Rows from block 2 of a small sound classifier, named by matrix and row number. Rows with one number within an expert belong to one neuron, the router's apart. Each number is 128 + 32 x the weight over its row's rms, rounded and kept within 0 to 255. All counts start at 0. Numbers have three digits each.
After each expert's rows are labels from the 100 clips, of 14976, where the router gives the expert most weight on average: "strongest on" is what is common among them. Only what is clearly more common there than usual is listed. The data: notes from a synthesiser with random patches.
# router: slot weights (model.blocks.2.mlp.router.weight, 16x320, trained with AdamW), inputs 214-319
# up: expert up (model.blocks.2.mlp.up, 16x160x320), inputs 214-319
# down: expert down (model.blocks.2.mlp.down, 16x320x160, transposed), outputs 214-319

# expert 11
router.11:109182123150127174126113102193099092167139113100162133079127160121154152125153086159171108121121124209115152127113165144151095149144117190153127124134089156119170098073138083092138134211149158157156164161106155179111086134159156090085078132147167127107103087160164145136098118121131114129132066074121138152067145139067
up.6:076149079126081145194137118154142142124141121118183213090093106135204116128158105147181160084189072162150134088092133078056069163090152131154121103110094177216102121119112070151127181092099150100117121095112153120130173116098162084142126121099126180056130137132078175148106122131101128156151178147135120125097140070083
down.6:108138144092124158077090092067112149176165125178112136114103093159125134143195165116110126137185155121093091119159156131095059094125108096100133158153114175138175095178145127165179117116154063112171130121130126126095147171167133115140121060144150137128129075090131128131048154089184120140082169082139082094138144166130
up.7:095163162137145117153082138104085164101149169126173095106137133129106122147132147073121093082175083149119107133129113117123108139096083157183131122102118127183155085161053136122149152110188148137086155123155170124117120115155138192097161096122135150083116128123113174145167146151118134115103087069121079177137127109093
down.7:072119095114080104125123121131098090106145150154166146067095099104144129119088140121113115153145141139073122082148137138167149141162158085092114174113135152166127128130155133113144141125172158094179144092152157080214142135127149100141164143150126102151176103148115143163076113140097135123079172103182129102082115114127
up.8:055113131138121141137158212120122152158109100108109097129158113111145128139149149129126085138125147153126117218098143135108100093067098161153115105119140134170141121128094123133134177120127126176061137162144078153167179155128092134136109065163147141165101119116104104125133126099109152108143155185074109152153105155136
down.8:132137158135077112116106078161088138155111176131153109112131111059113164100122128112135067079207174101116102136115115118145146198149111229155192148120128086147133148111117170119094137153134171114072128096103114122134140135096166121050152160171130169111142081124100099116099090168131162083089154118119135095132161099157
up.9:149116098078120148174110176103146114154087078136132117096092164114236104194133139094085125115090112083113122124099146130169140108100115096168149122072084114092144194102127107128153140137102056085088164078123088127137129190104138101157098116116141100143137143172214183107122158084140137115135131185165137117089114123169
down.9:146086140103138146141131098118123129214140163161160105134179164105127133160088112164136091127077172096066175102179112139119074144124143134096140114125111128148162170191160140141100105091135119124119090077121099093096143140151056133106161164124106172134116126110183131114139074166107145185070118146125109131161090164120
up.10:135097122139114101041179113103112075163175183156108148109146089124124103104126124148077172095081089125170092118153127156119142148175069136095167123103163151108166120160084162176083197141111086195106137170110079084164167176146109124173214141093142149149110162087114190140171115153081188115129162144187091131084118160116
down.10:117138111143149125159138106069116099164134114173166115151157121144129132145066090163105058115106145141131130087131082136138134178115103083188134120159134116117095174153195104160121137133152117153118133097121170120112112165132159176138103134175106164139128120125106147143177150127230069155136115150122204175139174120132
up.11:109101123144176129107129161113086099112130072155154122140144163139109155111114136139171157113099103137107120197170184129125133170114122114144076164129158097094071105115092157151131191145147140122151112174144134145189129121124082095126132071069121107109102150168137068136179149132087169086047137166080186105102144138186
down.11:151061111145092113153161078057109076169150122125103129102168130135150134144059086098153119153150103116169149127129108146159107195117160092110101132159119121133112154147101080168087095076159078136118147122131137145123118053203175144095168129169170119119148139137107040135098201108123174186159088159148133149107113150130
up.12:121204100085120127143152130128110135092121080154151187119178182128135096128165094102192093148078150108178139106158101128180127136138118127143065139141107095127167163104175119073124154134093103118134096102126199151147127077109196148161149101111165140111124186165092167125169125101124095154106146114156124127103179059134
down.12:095123101145151127099158205076173132154076138111140122079117160155098146114070145123105155171138140140106101094051137112129128104142103149103148118123182170110151137134115154133139080149163129127145145136148082147136157143234122064103054152174138123098130076178145070091156151111047104128086130144115139126121076160125
strongest on: inharmonic FM; pitch class: B

# expert 3
router.3:121106191139128109169085122110062130163151147172136102179134166102139152120093187141088049167098166107123133174143119190130113116121119125089091177196128155170116194141111128135146123096113128116119114189091134135133099137172090138091114131081172121070077122096140088154113059185168174164152097154122085114100083172149
up.6:171102065166126107129131146073188123123111138194189152176105177132135161137109130096163122053127117133095140078141168105070120084131137135145132095156085113181199131069118120136125104113142116071172165129079088136099069164126119118165086132147103136057145102137202077146095146131118135134161132119128093083124128120162
down.6:123170110140121143134163076126146101119159129127108176151130099096109076114141150195108109141135142120143108130141104056149075096104122085157124125184217137102191115127148098128118158161169177149103106200109153107123147094104159165101160075104092176204075160148156161173103178096084141105092141161132200109159137092091
up.7:094121179139115159120162130128129149147109137186132086188181083118173052093108140102102136196168106124153067161153088100109134082129172094201067126143097117139094125144111132090093106102137148143122148143149100097061163071187153157138123120164091214150122119144171092121119117140129156077131125127102059143165152059123
down.7:136074128104143138136104048080121139164118173171118168098119096130128121148092153099181133083172149111046134113081112099085091086131190151119113116120105138099178153127168057156160128171107155137103147111126126113164079112144075066120167135119129115061094150109114108106133150086125187189145173170114108089082076168077
up.8:103101142127131136159131122120143093106138101170104144164141064139131076073126126117096102186138111110152118129153087142112103163126141055084176107160108100126143134073100118141120128103179072102110166181154140180161159076101162146111108160155100148153117115126185084132146142135156137079096126114146140117145058143146
down.8:092119087139129113068123093134180138136097081109105118025110146134151106134132114085173145124066105159135180107162152122091155174155190150213138178144054165117165115102094151170163089138147161166163166158154175149150150128139037104102128154105192116122150137087128125116145183158150134110119200155112112157098170147091
up.9:103163135123153160099143103096133116110151087131149146150107139143124116086125155146140108138181085154122154010149119119118155032117079152178175160142121189095126169131077101127154104171057112171048128125078077099095171120179107184092101130152097088090120080148128091102109118159122151087127134130111088177106109132109
down.9:137147140085150068074113143194089123102182149168150092144116190128111183095139079098129091113105148114194084172122106157088068166118119074058087138113147124077103111120202114117123151051110143133162082188153128077132094075135180155166167115121164158159168154138108126111107115083126124106125073122080143180140136107132
up.10:110103117168171104088140138099113121111111096156110115086154127187116135211128128169143130135117134162105145117172098112225089163099123068159162111165153126131181110159106080110138148081145134084145102082131124118086172111134088112183137136128132167142152123133169145094137106138132148112108170135143125082119108127156
down.10:116138134130055067120114161154140139116056162111170124140132054128061140082121151083135144192085139132144094083161133139126145114135103151128118160144096132123117130111122081159101107127097064176143193123140134107101054155076060151063106067096142137093107136143130160121166107130172204120155125145111172112101172180130
up.11:111149162140149148061080150099151135157144097063153136077116195127083224130134123091128134122099138088168120066135086175138042155119110116118126148144070092106087106074145148114112095126100183090165162121205143172127151159147172131174115135078136124156163150122140127108078132113151185125134109090149138113088120114131
down.11:142129077107104140159129097133133079161130148158164155149138115131141106129166140118120118067131148110132113153099104098093177092093083124073076104094095149145177149082067109098159099111150161115040109148089082169061119165124083100109033135169092159162132111116129089125110154144106084084140125180164100123104083145168
up.12:114150201153114125119099075115091109100138083072063132115177138155130164163107166114120128078123168084136129070129139115087102086137115075114156154137156137180147117065102139158095151180087114161112162158157098183120175120080020105135080154125149132156125138157110109118114179123163131135158134237172171127139176127175
down.12:138117079181104147139105134106164110174114169114115176118074085116117164139103147133160096064119108158092111114123102145147107144104190150096116092146092062143139084233119136101183097154138134136148161086147174201122115096195109163138136121119110095123126147199157113109158150118138096141072110139152071113104079085122
strongest on: pitch class: D; narrow pulse

# expert 13
router.13:151136191192144112105092114144061138104106163143088157130134206125134177089144121138146169077149076161159060086146176138164127111134088145177073051112121141092092165136183090141146132144163159095134142147113107131107135118146070123096134153089130147139093144133137081110115148171114169155158095110166166086065124101076
up.6:187113121106169126148143140136168170168153094109148157154105068147115094144154145131191085048124066113128077126124101111147108144085131098134106120154186131117075173134123079093079174127072177065125057179132085119088104143126158135154184100076115188117109137138073086098187103098163101145143096112136134111102139111178
down.6:093195131206128135122060131160135112140154136094110145098133151113138067078112182099100162128157087156134142140131118153157173137159104121097140146171090112105123112183166055160105104116133043135129144082106163106155193120105183143063119139193108097128146161142105090169123159127125166150107112158147114110155125131176
up.7:098126104191119098176127069174085104219132131177165086086103164151065206123120168137094130078147087137083109102139080116143115138144140102113063114169079110158123119140122099125123136124110064162090126134158136101097097111157144095125159131141118163093070144148160113127146157115147104136113128136128123149132108220094
down.7:128133149104164115104090082035158152074146118123115170117123087155157128086119060190138131166116117120182202129132165177147100116137082111091181109138125150104127068115105130127138157158190153149158111146104119103141142160099087190143096153102152152162156115114145106150152118145175083156146132151149124116108155089127
up.8:066156043146104126126153119189121106121145154163125158189127112158188117153169106125142064115125142164169115096066176124206119114122119137136139150147140091131077101113110118157146178127135184141082142141129131169088104136119153111150101077101177192144098117141125097155128130114103148074098157116124107066119140106167
down.8:166145158138122073125079129086163151107174176161087119094141084071005157157126157111094147166177071105121146157121139109091148186126097116161169123104079127148138139180147114149099156122195123130135151076168061141125084139042085150135173163146110134077152132151183137153183118137112092117108146088144158175185142126120
up.9:146148093133160225134171118143126151149162174171142101163128090162191132093141135097156097147163113147193139075114130118155142093149143153184116129151188151165134166165132186131190125086139069123117105156132158109181120127131116155088137094096146146125137126171095164099149121135113136121115142121086156090142167085109
down.9:117112122196120072097073105061132128134090084094079098213111111118102079173130123048146158113108150107093146177133180097095160144128133081147129075050092167124150124129059097141043163176104174145162113096085106163065122137128100146154112167142104101145098176177152076100141141172163121124147155146120141135145164143150
up.10:123097133143135142177107103144102121094148140072183054125100116100161156207160201138140112140133107168137109151102100194150137149167111098117152113162145126089099088083128187135107152145038119128125081138170082139112137078169113116169090141130084134095130085153149108143130119095108163086139128101115162187145038147149
down.10:105209102111186119105132105123152158121128118075096149130106065158125155093137105082136167099139042152154179160162151059092154099066152176148138127119047184154179121171142108095125180108160110141113118132081125095081167123094142139130129144071153180155090113115125213117199108128144079125122196097121129141179160096134
up.11:097093147128132170092099115116105102110142114101164182087131138094094120148101131125158159091130103087157157127100156180169102132098143121149178139140021117132102083102093184100135130184144123119125172142130116132162105103099106113129139167135112071166120111163130133155154147109141131106173177091152086145149196148141
down.11:172157146116128087089162176141136123054103083125113097068159146105148138110149142133135118060101111117119143077165117131190169164076104167146051099137144083145162151125173149116111106116110128156181032140147097131120132142166188136140113088107101134146124084060124090163109115083141083067094110174139158182189061101105
up.12:129151144108135124153130094084103088048135109103182150151143113089122112086122166110181100133126127154134178136135100112113159164165129069134175177085085098120112112148135142129156164102140110119124175067105111126168117138105118081127067118112077112139137107054116097103093117147153140122133151128081150118084120160168
down.12:113084099124187130133114143124126160110160102097106110163173096132109170086111156148137192122157118135140108129152153082193096107133156176171091146120074087186158132164123157102193171146118189152152172134115106153126106136135132118130186116140115070139073142098140126084145155126128097080157108105181114136108126114068
strongest on: pitch class: B; square

# expert 1
router.1:150128144179139055101138085080111126122105175179177173140095160113169122154134092175162103070163163168142118092132164111129084113143123119167157059147076092183168171115118107157113110122113094073116140118099156093144112144120074101088117137125135162116098103180139080177141140117111066150112114136132115191064131139156
up.6:052136088139111080123139107066126144134092146142136185113123114160117162139114104187171117133176123139159073098155080113177171142159171084122156072139090116165136120109144130133116074145124170158110142165078151127116147159105126134129089109095130176088128076176150108172098142096112132100094118118078141157106187104060
down.6:162111095174104171190129090161129127157071170165125062083083107112135151124133110128096137046149149147125092134112137108083164112151151118157143160083130072133146133111064123135141133118190139163178097126155110122098122107118171101086154137124128082118194120122128141169188085118123126069059102100188116176122112123132
up.7:154123111069143126042109091113136131226110111106178140121183166134089097045142133116109132129102153157131133087160108222096130159157114146074155120168120131152078123077143101100072119090131109148158152106124123123119141078141106130100154120136165124164170114095108113177153132144167134122134117071104156086169110203168
down.7:115101099096142163086177096160143100127230121115112148128145135130111115056153094094183121123101124110185072187132091150113157088090082152120125151159158126116120162133083127145162118144096139141099106155110196227115100117120128131131134125141118117066137101091112200173083159131141126142122156122139122103174130112137
up.8:175138165191094056142099089134154150110106108135125134190108121149135126144071120130110061119105123169116157092161126049099140179120037145099130131127161084160148084177087107161156169084113075086103051148137100136167093122174179156141105122140145149115132157140129134095186099118104164111163135140155101184150170094138
down.8:174113071134137185135122128197141159123128118086127122111096117182072111039106108178147180125085063074120118133090119156168141133162146158091135173073135129101128069164135148139124145134155143184167196102098182159108140178133145112033144161187176138179086105150122099101179197170154182122111125132071147105136133096167
up.9:106113137129100126118123111128148191072157155179113072078162088107178092157083174131114141082129110185094136073134132157153197154172139126071143178097161102029090093141123081082100142120165156176198206086105145118139120130136140176154079125098132116107088079108089144143124140128144153166151122115074098095161140171130
down.9:126128185186182107117096093114180123149138165160153176144092095052115131087155107096140151115152100094126127155127151114139046145105168130135148106175113154141164110109065113048112229133076132124158086169140129125115117159130096158088102106102123196158152090130145153097185101115126123122109097148126056127102104184148
up.10:109130125156165066138146102075191135120110134187142133170154169113126139133138150170084117120187090136077132126128101107095114145099152145143131142157164085169150076203108121165213162067121144112131108168119139137142119061122095097169115084146099138113136158079102137115132112097159121142125132138114183167063135106123
down.10:167197111070077113133118166134124151185138150155110117150135113103106121125095179050130104115106115102131201195142134126152094118177126180123155107153102121131110115101126135171066097111113089102139139181156111084065071145171145158172094095077068121208105155129119135114145117085108130073107119136117137128118153126088
up.11:110094122140145132124125140104176108185170090146168204164141099112134199151108114109124122140168143139135108092149149082087173060156149120090115156098137160122118120053119081139160098172155141117126080101139153140188099107132125078131142143177167131182106109135085134111128194118094141132167147149115179089123149100171
down.11:089141139112082131149126074104147099150142128131075147141155188076095163106154121104170079113091183096087097116129115022100085130108140112141170140112089095136114144132120127161179113129102127121082130107184112127159154163150142077185162107154095138113115117137090124077070118117139126093117174097150092064133205085107
up.12:120129136128132198124113143139148121186127120173139137079145144137141162105124149085062087118127077163119151074095103103088118107167089092148080150130139077111156141132214159057108143155149137096123137104155127117113165136169173120082126146112161104099166157147154106122082116077136128136108084104124061127123152161184
down.12:160106148159142147102090136120151134112101111154180122111151161073102044101072151160118128146103159143150073163151162143137119140082176133123131142060158118127157127098113155127075174104139176074172125087100115083196156138089142150077181167173077180125080071070118181126143169156123163135152155180126085154183138114172
strongest on: inharmonic FM; pitch class: D

# expert 15
router.15:087087131148123109116151124151114094123091176124185133106114125153118161131082118078149097145088097154089113143105148197110142127173131111072153163140115173122165095148132160103098137117128113129132146093100092164129074101116141081131077077072131116088139134132118135150181151147195133131193077145121089113152140041093
up.6:194141048102175096140131120141131150152152103135134063086098150089144122181101113169057076131139140130115124193190111146121077163151104079067171149133079161105093160149156110147192125108124136120129024091121082097166105132183118131141154137107092113146111136142149161172135137126117135159066139192154143148138161156110
down.6:081118067128098089125129126108120169159132116123131094121135087070087133171152188141193181173110126081125108137099140123142140097094164167094171176080162144138130117131042090147122133143130117146180112145128126158125145110122139223122095149103156121141122194134106125147190170148156072222150131157058139167126146142147
up.7:115095132167172126089106119138181101091092151137127093106111136188170161157179127158082199137050143163085061164113123159151152146094079173081145131137152137154163120139106100098184196112144104139124142144136090114104153151107198083120069127114121115102130083138126052140111070119146120128117120131160093152137134137152
down.7:216145111095155134109141127084056146108124089167122086146123102093129053179159070079131117197116090156165153110111145118147095158143135136204165117153110089153130150087075211169170094120154191100168138099139093122172133115159179161103132176159143126122132134129128151154200184132136109152143111137107068155118092147115
up.8:100133089192114107170120162114121108088126117139147085107160176166164155140123174150100122127101096165119158089195157143161159130122140194088164135110120167186198083113156148165122094098138065139136184098131159067079116140108100099164156080192150179077131100101138186117032120160113126074080158151076134129128099138150
down.8:170172150156145115063140127149142118120068124132138140146042179095141077109102117106108092129153187130141069110063141111124102169119118116156130136142135085110117094066190077126081157113173103123112133149095091093126118175131145159097139144206103111115161150152111122141141126136111176133148124120099130130080100099088
up.9:180135107171130088074097139091087123171147112163153118127061076142141088092111075115139122191103107082102129169164143142092162133063145103178141137100129161180171113126070123123112140159094192096167164152096093124059114070155132099104153153080133172117193119115065116135116177140157124144123091064070060145124129142101
down.9:199173123147152158152096109128143128174159136098096101169147118162213116111174144155149087163110087092140089111165105143099146157123137155158138116155198127119118211115169172187093104113111090124104115128157187088130168162095113139147119117169162105121111179155078178190161164122152094103093095181139096132093098125156
up.10:124165127149121116140115129102157075150138111117116155134114119130107112154087130123114100101240147069103122132073105199182102148161094155131080141103154091145138141149138102103169134100058113152103123111188117135130127136115144098116112141107127114138097098132071144083186114109113195126112144155105150138212145040122
down.10:137139145138057116124113101180086136101172156134171120095114085136132149148089124142144103107107125164090113174110104183148154132131235125080141114129118107115091134149126148029143134164097167169185095174092152169069148150139147128118219092099089137145085173175089170114163074113153139131048076110155113123117141080093
up.11:046095026141141087139113106130127127115090163130146123198131113163143076104206184126168145133150126126144132136160131109173115118139099114054150100134113130077107110096166114148136177140173119098127079126111074131127145121133080118117099153120163167120121110125160164118124125129210107115090131119119182160148136118162
down.11:119131140167160122134133139105146118068128111168166162111114137115067142097149076043104149102141185114107138153115152090123113121074076101161110124135086115091116100089154086124129136118146137131181156164132156117131113137145159141127095136136150159122122112147091065112164136156079078106104157060106127135104180143146
up.12:147129159188164122101115130139124159158182100164155158075148184111131147171126105111117071178139077122114154071134183121086118098214154132194163079088112153122051156197135177132162178143062089129103105121127148116152103130110112148166184095110131109139099123098137082140079125131136109137080136139163103167099149115088
down.12:194152105128120143172121147160136055153164202098081159079085155124099110157160127157129152065178115110118057106136140135114188146118178127140120090092194184106165048202129162096149124099129168155101118135149154095156128122141124137082093132166069132117125072209066121077104126148151047119155115057097129089170150102085
strongest on: bass register; notch; oscillator: saw

# expert 10
router.10:111128140196132140118119082140156169145149091141137158151114113130071158184141146111106051161094079102071083141130132134078153113174175135107116167175171124142107139155142160085135093154071137115120068071136145113188161176079163105154165122111172171128147187114118127108128111155151178118135115139189080114138113130124
up.6:122141146105101120109155151107116113142151186190120114181157130124158097122129169108135149063107070191107109067149106124105102135091112191140125077145064157203163153110186060102111148150158128103128130105114142115174108191123077161149105134169179128144154153113162104152122155129096167106084129164094101117164141199175
down.6:114075145118121098102117084112214132119137081124101113142090105175154133095126167124078124122130170136125161113123154135124162159155100070182182169155186105096108084151106134163054132121106111108068081100052066146139140093111143081066129130098052120133078120165122118211141145153107125123139105169126144107114153097142
up.7:143104149193094136129136135083016111133100159080150153118190171115182167104154117129164074094132102106144134045149159071148110147141150174116169137120141067142131174112093134102128133115210126133182127129139136159100146118078119158109119086142065129203140106171116112150144175147127138086096082150084094113138121145108
down.7:177109110124111146106141150162158098085196132175104075132142153140118150025128130097094081177182123099113132130172147092119176145143124094130176150087089139133115152083119150128111137136108127106091141150123150147119153105170147161115117148128089083106154090097193138173143134121181108057176178147082112149149133129143
up.8:170146221106105127129170144128177201198137145126161139176119182113174144143128115144096138120061119072135147158139141133174078094165121103128116130141167085083118124085115191079166137101125101169111065110122081110095149147147121164100206099105156128134108094157144127106181123065121156102095160140127160148150193093096
down.8:129116140175107108108154115076117123161180097155116135150150110127132153130166143094126077157112183121115179167081046129090051137145175129159140128157024164196104126082123101120112091108178100161144114114077141184103137074068115149113126076129087161086115149107153154105092092151097104177104107105157144137142154098151
up.9:096133127132155136087131117120102153120066087159172213167115103155101097131115104130133156114163177136102178175163080157109177142152208118119077134082130172130094102148149136146179148109162072156115124131174138171123110087166089144096091153120125154152105139102121156144170191087141158135121177118096152149098136152076
down.9:118125159095116107107118161155137108163085136138100155143165109150164072112081149217148206146141160092148065158190071104129066180087096177133032145098131090077150096115132146164143092132147119158133195092168152106096104095146117121095228142200129099150124150098142146064134121130146115147103157144114124104099148036111
up.10:121169146111155079118115148187100100133088147119163142138057249155171076133174064164149131133138189122106151130035108060159126114106119148091152144132076111144133165132109119117090122127154098133133141100145142150135143089171161128081066119132107138117126107181143118099130130111091122108141134169155147109171095117101
down.10:181141095114172154126085106060135033122139100175154088129117128093156188098145132105111133095158102103123115136066106143130092136067163109116124143144173072177145163123141054162143141168151150087101141124098167158095100180192124171130067059163147117125117135138110135124110139135197135127087137138126068165145111127180
up.11:113133122172154150137147110138098149122114126132101183114085197137151137079191146066113153141102086129139166067147121152115156111141076148148182135123182177181122153126141155193131151061096076121135118178128130139182139122159111051121136105134084114117121080126079059144126090080099105143174109115187125084145139158196
down.11:141172136061159112135100150149131106104158126115108176111135154089168151131149159043159101148153097120088076125127115077126118120128103154162091074069138140085079081154161158140132131117145096154149107163145157163129115106085132115132155107089128165086129182091136098082128103166190070067157111072135093136140122083102
up.12:147124094122127087120145121104116174138178158099115107149128159143125167142133116122072118160159098106154119076131121138132094175155182099181124155158185153096105135125158226099124140139165106111109133108079069123084099133191099121112176137148086168087110143126134129119093145081118109120132178125103100152162127118162
down.12:086106117077079110148073105127153121126135145124150103114113094132060122086117091089115146126152061110163130170081095123072130132126093131102068162120146118175072187129087122116099143167157172124117112140162118142120150118121163158121070116140081160140187151179110126146140096085108107134081092167098169088130120127082
strongest on: bass register; pad; pitch class: F#

# expert 4
router.4:142176216115116113140136113166143136153094152106142114103086109133178093133178123120166103115148159189113102173075097110147104098100109130151109141089116069156134181144101135094144121142085180139145118163113116136119156093116113146114130118069130083067086120127129133102197094126148097106078103145177131178111101070139
up.0:128157123082167138108108142170177194149105147132110144109083132133158082146060140158082084117094156118149124101143112115156133121091149151199115112140073122073130119086160103081217141083141136190098154136161179083085109156218113158138112143088156205142087158140138090152106145133156080073146158093127117177076121111125
down.0:066205144151136106213136122109114123064130157142167123135124132121135112164147138105186091185093190150077095089187087149087097125197132135121131100105121113147154167147061148111069088114176140119132119043101181148175123090041122094187165135153175064122133151097191150094124153130128191098139143184112169132129176089043
up.1:102097101162112115096175171130111118181145052103063126161152158147237172161186139152093124054137069119122128120102175069106187135147063143108114149197111157090137168104159115105150158205117125151140118122145118089144140126079113127132129082173122205106135081204114169137104095100143189086134120145120135135091097094152
down.1:140123152132120110105140143183117141148080177093094157135171125062105180074127114142096135115187113093118135103173128164130137136144173099167122114080092159103093062180084106187123124070084145114140134137137101181156141133179131106158156108153113109089159126101100110185149128159142065116076095117135122126146181125089
up.2:111124116160113160099160108114043126170113033145156153214143093155163146177124101169187111119127166178114113082171112129128091090139108125055081113092122095114152101091114140121130149180141103189170064080099116108159150158137166114088111123126119138131113147076172143113138147098150130114116176109170149148150221136108
down.2:101155137136103056179155116113126156088134169134155102053101132136097126218131170116125103044156114132079096144120117173145168138101131126164136100124143106185136187091102164111140081134089148173094125150152111097160098177109145170132153137170178148158141113152141132115158171120152177103087150123139110130096113130165
up.3:167127118185155095175115119149140159105131140187068105147068082184123133169121098138157098156163156085117136118108121115122142114137103157094115122112104172154146129167160116142115083120184113135087149109132121161121097137134131161082178131122132143151158153139164119115117136137113079129096100070159112160099119093142
down.3:119107139096143149125161133148103120111146126140134157150122146169061113143124174157112152131111089163151134079148133129091157153111122139164182114135168103131148172121109191142110169155163090156173170172118102132160160139126086043053141098128074085124123097154143133138128139059197150117067139142141172057119121124172
up.4:117075147076108086113169068093113142146111161114184169130091083114141132180119104145131119104162083163097105111152137119137168119131063117145129137092114093183046208142108137139132181125152095087111170103171108158125146128100173113166141106166122144103132135162150112118138110087116182090092152151190153142112074107194
down.4:171189138195111132095138198106131157113139143130141160126093146108105151075076141133108162098089205152137149144144152059087086139137133177112112133131163130107187099180175056084181132156143098154158150127167073147133135115184088196130127125201124126156102113153131165107158151120135128122089137142099167097146159085139
up.5:128108145157127103124136164089166106132135139127109158193116239125119155123164131096150193083177157184159135100100193148127147088106170160102153147135118159145171095073128223134128090143109081177107119124150202129041089088127126124145134164170134145144135096113123171097120102123181135153153132071091109092098141158095
down.5:172099114133140161163145096169125160130106061174141091187079170090126119203133110099126132115158088078122120147075132127096143133143108155177097107149152126171070097169156133131134103100120176076174091136149098195199083085148098085165162123066131121186178190132107131163138139137107140145161099097138138108133150135145
up.6:132099148123125060179115078091195140140143147153136118119187111182093100190138121136098096134140077168097146090129137118106131112149156115112122133092114127126116097151062109050121149144115097109115116131088120148140129138086127144177152096187144164105129187150136096123143152128150144097110117126095134084180162156082
down.6:160099138104165108138089168136113112093100132143119128123152136145104141082133158115141073093128130120137089211125135118146098128137083141115144059123130182155150142087082083113128002105154093093080120124132150149182112138089112148128174100135121141063072120103174124129132205088072165130121181115134214128130134137121
strongest on: harmonic FM; pitch class: F

# expert 6
router.6:159105184097078119148129138139120093061183111113128109154074157139159134101056099155146196139179133148154102123138175190160161191145151112084111093192115157150133098098132071154128128141199114135153156125136154084081141144095154166130103133130122151141161126084170115142120105086166154144127131108102144158139095174101
up.6:144087160077117148140128079145114133141125126124118147070113107078090103130140155058100142158167142140175156164099097083130141171175155107133106108126085070100079118148153125136215118088135152079092134121112088120207121131125154119142178163158103129113169125124121109165075106083131155105087133098106132121143130192101
down.6:160076138118103079160097141154117133172102096134160183135134101095125158200148126144095115131096113128206091173082138108140144110080153181143099118136078117172142143062098132076131162080161149095231128081118128120141177117113115150110094122165144115116133088073043186151131131148172255148109160107195109182126135074117
up.7:102127126129142150099147151158135078120135170113113089114159130104116176136140108088129128144107130106149126173130155117080162101148114144096149187148119176119090181148094097134193102105133158095182083090161129094127142115118108142123119149177111116106126143113129113158142152114099132139144158152112107114128059185137
down.7:182127125119097179154098086127145146162145106148140115066099184106134110166166194129137146119131095056117100084139088167122106118120121171070102147103092094119186089119139159108127108142161065137141131091129153113053111116126089144085137184131103147144126147070118183078126180179118118111166160159185122084062126138135
up.8:255162120064158141153150163087148135168131112099084129148120153106079123151097078131100145149156145124107141165191104163132143142144128099134131133123111147146127103131167129149118162130108121200115164121123075162102083128162168170117209114142089099111173122109075075175109126119125141159146177105113102147121131116130
down.8:081112095190184134110106163181114153112103200081128157134145126126133102122157128151193142145116091164109164120119131097173096127080113141164141147069122107095147119137138156147176118163149135152134132174142158171166124163192089175102106144082115118140130048091128168124182181115123132114171074125146150101081092143086
up.9:124121183124141186095153163127129163161125074133106141129133108148115123143118129116094143172075140095098087098197108089097142099099099161138205091108152200155075136127120132153187114150147167145149132093113098136078145118084056111135113142116120181156115074139065157142059172097108148145164120128139159076197126158094
down.9:114154141138119059148151133175139122107107159152096131121142087133092168135075094169142111149128087129066169064137139060118198099138185109095145108102099123115151091133174136147092148144103106126147187145152106090190185141160104126106130114144162147147145121149098137093221117108155163122130094094129102140176166097155
up.10:132181082133119189131137143204168129142135126083166085140151111172143198080158102124163133076113090173149121143118156176174100170109099161142083091130143135145109155099144189093117156143152067107194132125172064125102093134118097075118174131154077127121107135103108132109127115096108171106127166127071156100167110186110
down.10:187067131116157149141118093130182105121140147085120108100087123110102112133077113075113121137116133134148094128144159111084130138142178160142173121046110178156158074161173122111075167133061154176100119108066110137140148118098187158091102067086109134214149170187088136120077123138084158148144139179130130135099129147209
up.11:094144096120127064060130171106131154119137061131122114120086123206170136136131079174119144124160129108176131162118074177098114083120145141091098115112128105112095135106177129140144175124094133153121082140113098082104122078135143084138078148120120130094117161132127170109191162077106157148118123088116153136105123182133
down.11:153222096146112149170132144112142167160138120111138098143135187073130115146104173188112101141145157101136121122095141155073065086206124140114184139164127110151149143057081177126146146121131106127141140174164142104136138121145172094134172140147108107178120113117113138048162105150135127128131148123173123094135146159153
up.12:138131116150163142111105075129157124196135120133070125076131112112089141078125117204078108138111129087089130081170119171108098129147127141106140163090182158124138084205091174156134156095137121085164187144093113107173173116179106128118182105131091159118117088143162089173132152140041109150155149121116105069104110112094
down.12:084123174162118171159181122167121131040123130121133173137110095127161151132136165127128158079080126157148084106067115182141120142137152121093099163152158093086109164115167080147130123154104132219134070151134097146148107093165083125145154155127081147144125112133140141135119152145162120128140109161109175068123120124069
strongest on: triangle; pitch class: F; pitch class: E